config = dict(
    gain_aug_db=6,
    noise_aug=0.01,
    hop_length=160,
    input='log_mel',
    norm='batchnorm',
    stem='single',
    residual_init='none',
    beta1=0.9,
    batch_size=256,
)
Rows from block 3 of a small sound classifier, named by matrix and row number. Rows with one number belong to one channel. Each number is 500 + 50 x the weight over its row's rms, rounded and kept within 0 to 999. All counts start at 0. Numbers have three digits each. After the name is the row's rms in percent of the matrix's.
After each channel's rows are labels from the 100 clips, of 14848, where the channel reaches its highest value: "top examples" is what is common among them. Only what is clearly more common there than usual is listed. The data: simulated modem signals in the audio band.
# convs0: first width-11 conv, stride 2 (model.blocks.3.convs.0.weight, 160x128x11, each kernel summed), inputs 0-127
# convs1: second width-11 conv (model.blocks.3.convs.1.weight, 160x160x11, transposed, each kernel summed), outputs 0-159

convs0.25 098:449463545533553549486560371527469547538487556536337473519443609524443521520487485474581599515409510497499472527456528528416486519587389469382463504520534579512516544535509485537529540588522520461432512483471546548533503523534513514474554493527477529508511452458541361499549458468415482483486395497473527560472503587476539534444530496436551520494441442545509538491472553374473519543492
convs1.25 095:549470489479619533492453495393480412337514428460505469511436582490526547509449498452401512441393450446517489536513521523487486512568494530570550562497489563476495490560363527388525433510511494495357476490580479484485449443498547416449532473485530561559554542547546472468504487426568494460470499483518518430491533478602500564486397531457447510536501487510535492551488562555517455424601435537437594551522514556478555508526472533547444520479528568506543509464453519535551490413495503
top examples: FM speech; 8-FSK

convs0.136 096:526544441506422341479488459491534525555497440506487525455506522500443488388443490524497491542538441456471526454483581545615475480449519526505526531604534473555456478477467479453416503442474539562536534542483542467560411403543457531543509530472454513521543466570512507577391400538520476549536544547504509539524460427586476542609552451462441419481485512549469472433548491556503620418499
convs1.136 109:480497371523445466433437440505414451481495500507505460431500453463415475531480434399593465456507516507410484488546460421471437569511502456495512540532491446528492526496478488604440496554596397477518514551481436542498446373363428516337466522517518508489436436488486496484433502533487511419507413526496487514496495434498526552474448520507511546511526550444520399396512527424492485461491389497456506399507524482465491498464408457484500493423486504499546435423521506486494443497393497
top examples: FM speech

convs0.111 097:474505491482632541479499482382529372603601549470445424544508521478492614504574572516469522468542552508523528515459595539544487450511584377536516429503444546497558431502470449498494531503564524531475532447500593522492451526555532483433409491522443506492430562494550550528466490509513468467522438457443545509451473539382382484442466509557482450475453514453482513525564488543474539438483
convs1.111 089:516550417503571518509551495501564394479495453482455532604455507439494480486572547423533466490512480493539565643482425436451513595517512587470519531484587485594554495478494551487419555557417523461508429566388411506478534455539521482448518529448474552479532549481566559543485524470508472428457380479486501524458485444574481530505471565481509471513443466500589534541500517487525484502527504538565690414488488462477528503499417424525493458530493452565611427481500515553493495441567502
top examples: FM speech; carrier: 3.5 to 4.5 kHz

convs0.45 107:554516535462489453505486491422517566452528465487539433648564526612483564344524497520367500559576554525474427491567489512535462512589541533405513521522486407488504518517466571582519495494472508509479521486464497531507551465528595493536440487519488460574465415506458488497487483474511465506474460501515606486505512498492522470484486473509432431516412569405560389503506644509488544548487
convs1.45 098:496488632470508497484515446484423427449478494481520529479505484439442463513522370517522396335468470454420507486536466428598476435557514515454475500489444491571396509547476546511507500558475471529496465486550428498481376438481522540338445422498589461451491485520535516401569443546512505444540490439488466518499483451463519579484492458575541515513436529458536558470512481445515457494507462493475550524551480429613459456449450491482448529427518448520524441403458487531522466490392530
top examples: frequency hopping; carrier: 1.5 to 2.5 kHz

convs0.70 095:608500514465557532499527520507457523490563553464505543574451563479467615541497418542520567529507560499545519536460462495542552442505574487482506574405516520408500518438507559693422605555531574505500528473522563442431469440534464483445537469495559466462532465458464527421501500524430604562500471536544529513530464570573513495519540581471473592485555451434524537470508573530435495517546
convs1.70 088:583530485519528511456479388444383405462463508503564565571418489344476457508419472413447419481374507538535468596505536449477438485478470559541509539355528505454544560562499492469409570563433462449507514543496428540551476525482461473493473488535493447461534484442551469519532558451484468446412474516531542610455520453509512530463491567479543518474505512448511458489436422440526479555556488513525531486633520521503470401482469492501494568513525520552384453508457536483537498497456484
top examples: frequency hopping

convs0.157 120:565531519516411478573483495422518504555469559534507506588538580474511536570490391488480485462496526394493518535495427527536466470401565518487501505486513486452532527484481468536380518483422396452459509500528528461526473462451536452556503520486578446503530438480521509449566562398473490500535436481506533513415381625535604508445474509467516447536564511370535468460495567453445568602472
convs1.157 111:473510464462444430505479567450536477503512547478508453504419537472474469484463512604524492469555450438393480485468458455504544478479525579530572448476511519507380510499451494439472467476386552487545470495440574504471417518562581513494432443526464525488462538533496560551482384520573508514506561547529502491487516556422563524425534518443538445464580488518415518515535444414368573478541551526471557395529583468530512474529505547459571486484591444363444427534602579537511487493584505
top examples: carrier: 3.5 to 4.5 kHz; 8-FSK; 4-FSK

convs0.102 081:424544498506441551469505455444486542516463492434487468489391438544501453480505568501433487419535518514460487600493539450566418555533456484522449544519501495443499460459457444437443528470521393434517482458441458538466503543469657374392504443544596501483550483468503474513445519502446479569514542497521503492397533535550503541484449467530473563455496563470441457450432352483455500427438
convs1.102 079:498553504457459558532471575458493457529485545548530399606459468480528478473555456467432538590481498559443441505438490509457533479531489528604431495489512466573505573549507425517529531457551568416580501460493526448456568613463506483565560435514465518462466503451523471381486470531600524457517377483554497631494599538475470467586458456527530528493613481561508538449469465480488464568458545470554579547556493500448539435550469496482504559528524555514523560510363469573477483548489425
top examples: carrier: 1.5 to 2.5 kHz; frequency hopping

convs0.2 095:529545406508442513449455498417582526483479457510594582558478490511445465501457434463433495377532505427500555438527501504536530546506469559469392475461408403438552523518459489525417422507496494551517520488575472462437519503516506514507504518542564445501486465512393543475418532473400412491522470532477522426451329528613509455517457548506506474435465495483513489429473493494393488535523
convs1.2 087:418485460471487471534505461539457461519532355444469487533491471433602471473507544477576465578528504534538476478498449446546426445399496496550417509474347536502514519510463490592536471510527464522485466423455480472534473420554483525490417428473499577615532452450430530557459508505423521491598381478479463470470527486461443503492434523472484545575475510425401411474449478512490484456453415458448600472556464484457511368420502477455553557586530497443469481505494552475514516500438485
top examples: carrier: 3.5 to 4.5 kHz; FM speech

convs0.36 120:463442535518497507538551450434425518551488580384394537475508495516503470491537449565516559415498541532496423560507469548545554515544537378515446484509494511511504490516476429501486532478529494438417543488368503525476446498397456438502466483493546486469482497501466464502353481425506559474441413507491497559550388484560507524383503478482430427453566462409420522472457518463525400530463
convs1.36 099:520559488521515510519465507490430503549504464544546440613468521530466500481486563576472500541443476502505479558491449509492428525567462509483491552536445485607578527464442495490482515474531382529439552416459497513550497433521563489408536492514564556514579532597524611479426559501576570535413467495454448489554510666475483474582474446501461563568494502526551409615451575511487476472393571494550531478527481524605538547467429458532500469581470515491461602525457557503486409475509481
top examples: carrier: 1.5 to 2.5 kHz; 800 baud

convs0.27 106:441447526532557454532494372512502446472482454544470570584508542546540442483439497511502514445501511434412360507520487526401551521520389501414493463510524535516474492477525522426427562520551403367462525506461486584511527513485619502506500518534502518493489568420544492515509403444488522454506467487439488519480562546575548483404431449536516485518592479557497511462502597429479433525429
convs1.27 088:469559394505573583509413496365593508493551492452535398539472531488527507533475492463512514554357477472404555521518468515511563538526478486403546594545397506473544366493440479419506494470507461530487467398520427464487491495517476471483583497498459530474544576483510529462423505419504527463531439512429547493496481510513542491540402500502440587557477528531484514464490557493522450452489472462411619407504550589569534518571534455457506482482544538528475617478445499489497489446573510
top examples: carrier: 3.5 to 4.5 kHz

convs0.29 082:512553504461499524550502487433460438426458474413480478545430493567485499438519519486458468557546453473560427483434484448546440467456559512460409494441554484515538453535488530579543455502456375435556500497393533468458509522448547530530448523544530481543411547473352479439484514424595500443405474499485501521533387507488546376457465450524561501424510513486616413535498545468504536493521
convs1.29 073:533478563468511484553483469502445452552533471488529503518490493458508451472564472503492412445479498510539509484511596429555540392553479560457412447459504492541461575531507498565626484582479454484464439467572478466424523471454539485498559468456580473524548475444554507467559480551604497431444532493441557511495457473482450574593499454522503523565523498531536485432510447534482435643466438476558537622560468407621486461395447528530449521432557509434485454383439599499464486510525485
top examples: frequency hopping; carrier: 1.5 to 2.5 kHz; 200 baud

convs0.11 081:501505507425553482435488590568515490492483566468544556556502493455531482519515519476544426421600468501487485514468526505549534486539594421510495485506385535541573479516561400506497454596502499536498478528447512310496483510544574576543424501526555507565517446487511607462402506422595491590467587522576467537526522498545599431528484487505485548557448548454504495526558512568493486480527
convs1.11 088:482471461467450542501510513485463373557501485506581459461535472451457509512463465468559506447435472577462498526474405475453498552442469471489499578440435458479501437542531461551464529535539389482481511522505408514510427509407397465403350477489482430490429360528552441478474484508438551473545401485479580530503435443546450520487479451504548582448524494443501543455497524391513498481456470546508518425587489480476522545419471496500495537543599518473465449531472542528510390540364490
top examples: FM speech

convs0.50 076:543496507467523514484512467521518420493503501502484496522440491486556574525518449580586530496473515464546548467564555478455492381513480527501424492407480545471532497438497503505603532579554457478506565582517513489495505461609527426527464561469543541448372546476557618450527455371409531503486466519551565439400441573457562507452459488505474566581451571559506579530526445441414510518501
convs1.50 064:404484478470538508594549491472451467480473474493482489519480527492444519541489491492463456439494496509567536572487528502384508508518482455582583518401685449495475453534455536516505608519447437430501474505474504494506530499508540528500511479450420460409544486529411489587548488518591416472438532523432503416490478492543507592508499483451500483461445455354497401426489511493489460542589439540524575421611472538420582488512426496621521485535412494486580511511508506472507506493546545
top examples: frequency hopping; 8-FSK

convs0.10 076:456448503479494528482491430518363553504480514501508497590523407447533443499458521437480581489564543492426485454508496480545489527542503549463466484426511463444453473421473578514534553478509456457540554516350378535528641472461571472508460492474511445572512411447486556568481548521583503507494546562445490393448544542488501504427507550507562499389543518528506490498405548511440423483550
convs1.10 070:504484606469531535508524441457527515529531495353445536360540502493489470493520412528531492450498483520410410538496496418613532461568476544584494527459388411518472463496439437542420482549520568502382505424532408515505504513436530520503408494518558566497482469475567493448440460469411544512505430496523563532485475560491487492468494465510532527454586490524489580486490424481488493448448491471490535524543389450533547449424462477446458471443486482465466542370409573471469520424482462
top examples: frequency hopping

convs0.76 098:496482487526487466512488507444533478522484451427463459561468476484528504553461494420496535548478589402362543550433514476458463517504463472507506467472581472445433487464584501471506483502497429468501490508490343429479528485508466553518467479414523529503465519431532492524558438466418515437552474577509493585414327482454566497479558503547507489440450531461545516576660520549443515460567
convs1.76 110:478478469480454376360453491547493508582522497409442523473554470571516525478562510364551504627440485550512410465517457556514554447512504493455456543427473526566453433435486449565514409530525461519523543501506508523480415397515408553484489510517476419530470485452475538461419455431607531533598446469525547498536478559506509514531516536543464466510508493575473450545509472427455441446473496540508512470527365533469487600463445488530512535500606499521518424433529452407493553543506514
top examples: frequency hopping

convs0.114 084:504534502443429432423423475471507516549462440466376415423496435418447534449526447501471456543566424479537504484554538472475468618391486537502507535528525383537558478437501493385506433447507503552512562495405534512519443462526482510500541462531438552561440554490460470428434374516485486532521500507510482405508509416452554493508455483474529478539418544578473541443485430472543575526519
convs1.114 089:493505439465467386519419465631385477536494447405525518487478469557506457501454393451533446448478541464419523530520475468547518452550485513451505484458499410522494522449500399557492420530564505511440511539475521471483461463372435509340494515502449496436427483430437476524477499457442494352518438503474501533506524553482464563489469533515542573518485505414579466482493495404470465492444460540528555397488469550472463474446426497454474454408507453505489461523492457421470556455403491
top examples: FM speech

convs0.123 078:533480459472535588511460540411534451465493523560557472410466489485517506466528482476486495556523490439541570507508606456566588497512494541485397487406491579478477521499467515583603440482447415442587511471500378504492632491552428458370417473499553464474496507507373491469475464476580511444537473497488541501452445551527563425491391484565455537503443489465479513489540537486442489513539
convs1.123 094:569500589522461494488522494484453430437529422499526528376462476462530473515546356461451493447535492564537475486484570503499534438523461555568533436440618618468511490485525546530457542584495562445471478506517470472482509628450544461547520528526537549341557464444475484512528539511582515493549428488487532532464460443448501474495545553474526510546512481534573481476494392527543418628499499483518537487561474460501415509409433516446629513480469563451502471443446565403521514493479488
top examples: frequency hopping; 8-FSK

convs0.155 125:471466490516482473492487491547565472534546494487506532530452532516516473479482429513492509363501506334545471445466428508485446478493534503534513495594450458504529444527411445508484464457523489478489498557477502459519431415581495522554519506360452496476505543496511488531460494458452533356448459482492536398557361628520567437462442358538447445534555457502519506504520415481461530500494
convs1.155 100:427535469525484510492525474528525532516501469519421517511473498510509504491537525521472465458485317471560531509521489541440411496486503471572458501532518490487535540446545465506507533516545423515616438470460390466495461469530495529443485409495366546495478487494506551436518472401648459402542497502495507526499482456504511462407508507421453492556549555436383483516529524499434571465482492451398539512506277506488501413405519479454493500555500467459511537533490516427504471508594498
top examples: carrier: 3.5 to 4.5 kHz

convs0.68 093:539559547505552547500516501470458570505486562511550614461450536549470479490554566523506511421514470496456493564512566484524460447559481431425395428497563542564469542448475526549547503584428437457431458398495401547495499460484557473406423549489575493468531341392526536496531518541477457597532544456494402553419512498530493505499533488473565512489460503490557479515454582498502505528399
convs1.68 095:593475543496535467498433463459423387501479504472534472542481482495514497482460497520511454489406414460419431504529567478583464495510540562595462628538501501507425484575410528550465450487504451495484449481596471519508444516511570468366420495463515558498485462492537476446543482574576533471499474485520535406488632527455515537587458509512604536490464441550532537480485518461501475526410504511522515635509391491567557424529404461497464530561569475386486475477469487524502464472432545
top examples: FM speech

convs0.101 113:457519423504508490477524439528603543526533560452492497474326473506501479491486477439482519478509560566528531580523575430553460481532545519490435530513507515475463501499366534434514548490480468523390496452460486485503386515570487504458428525417557478429519508464430498568535485472512460421543526475486422506472390559563516546480515446561512552443568510420480545471558441531423416451379
convs1.101 100:557501476515474478513432465473526519578464524449536441507495470444628471512523520488545495467462544552543463467454503615463506399499483453476433584478486508647531469431447479594483521481558515521473475434469595517533539363476464508518609493486481528604513523406500577492511470510592459537527515503487469452491454526490467488547322523558401510551543484525450473539453486543480530538501435474576477511474587508459519445537352467526572503507588451495513505424493523535507479500404498
top examples: carrier: 3.5 to 4.5 kHz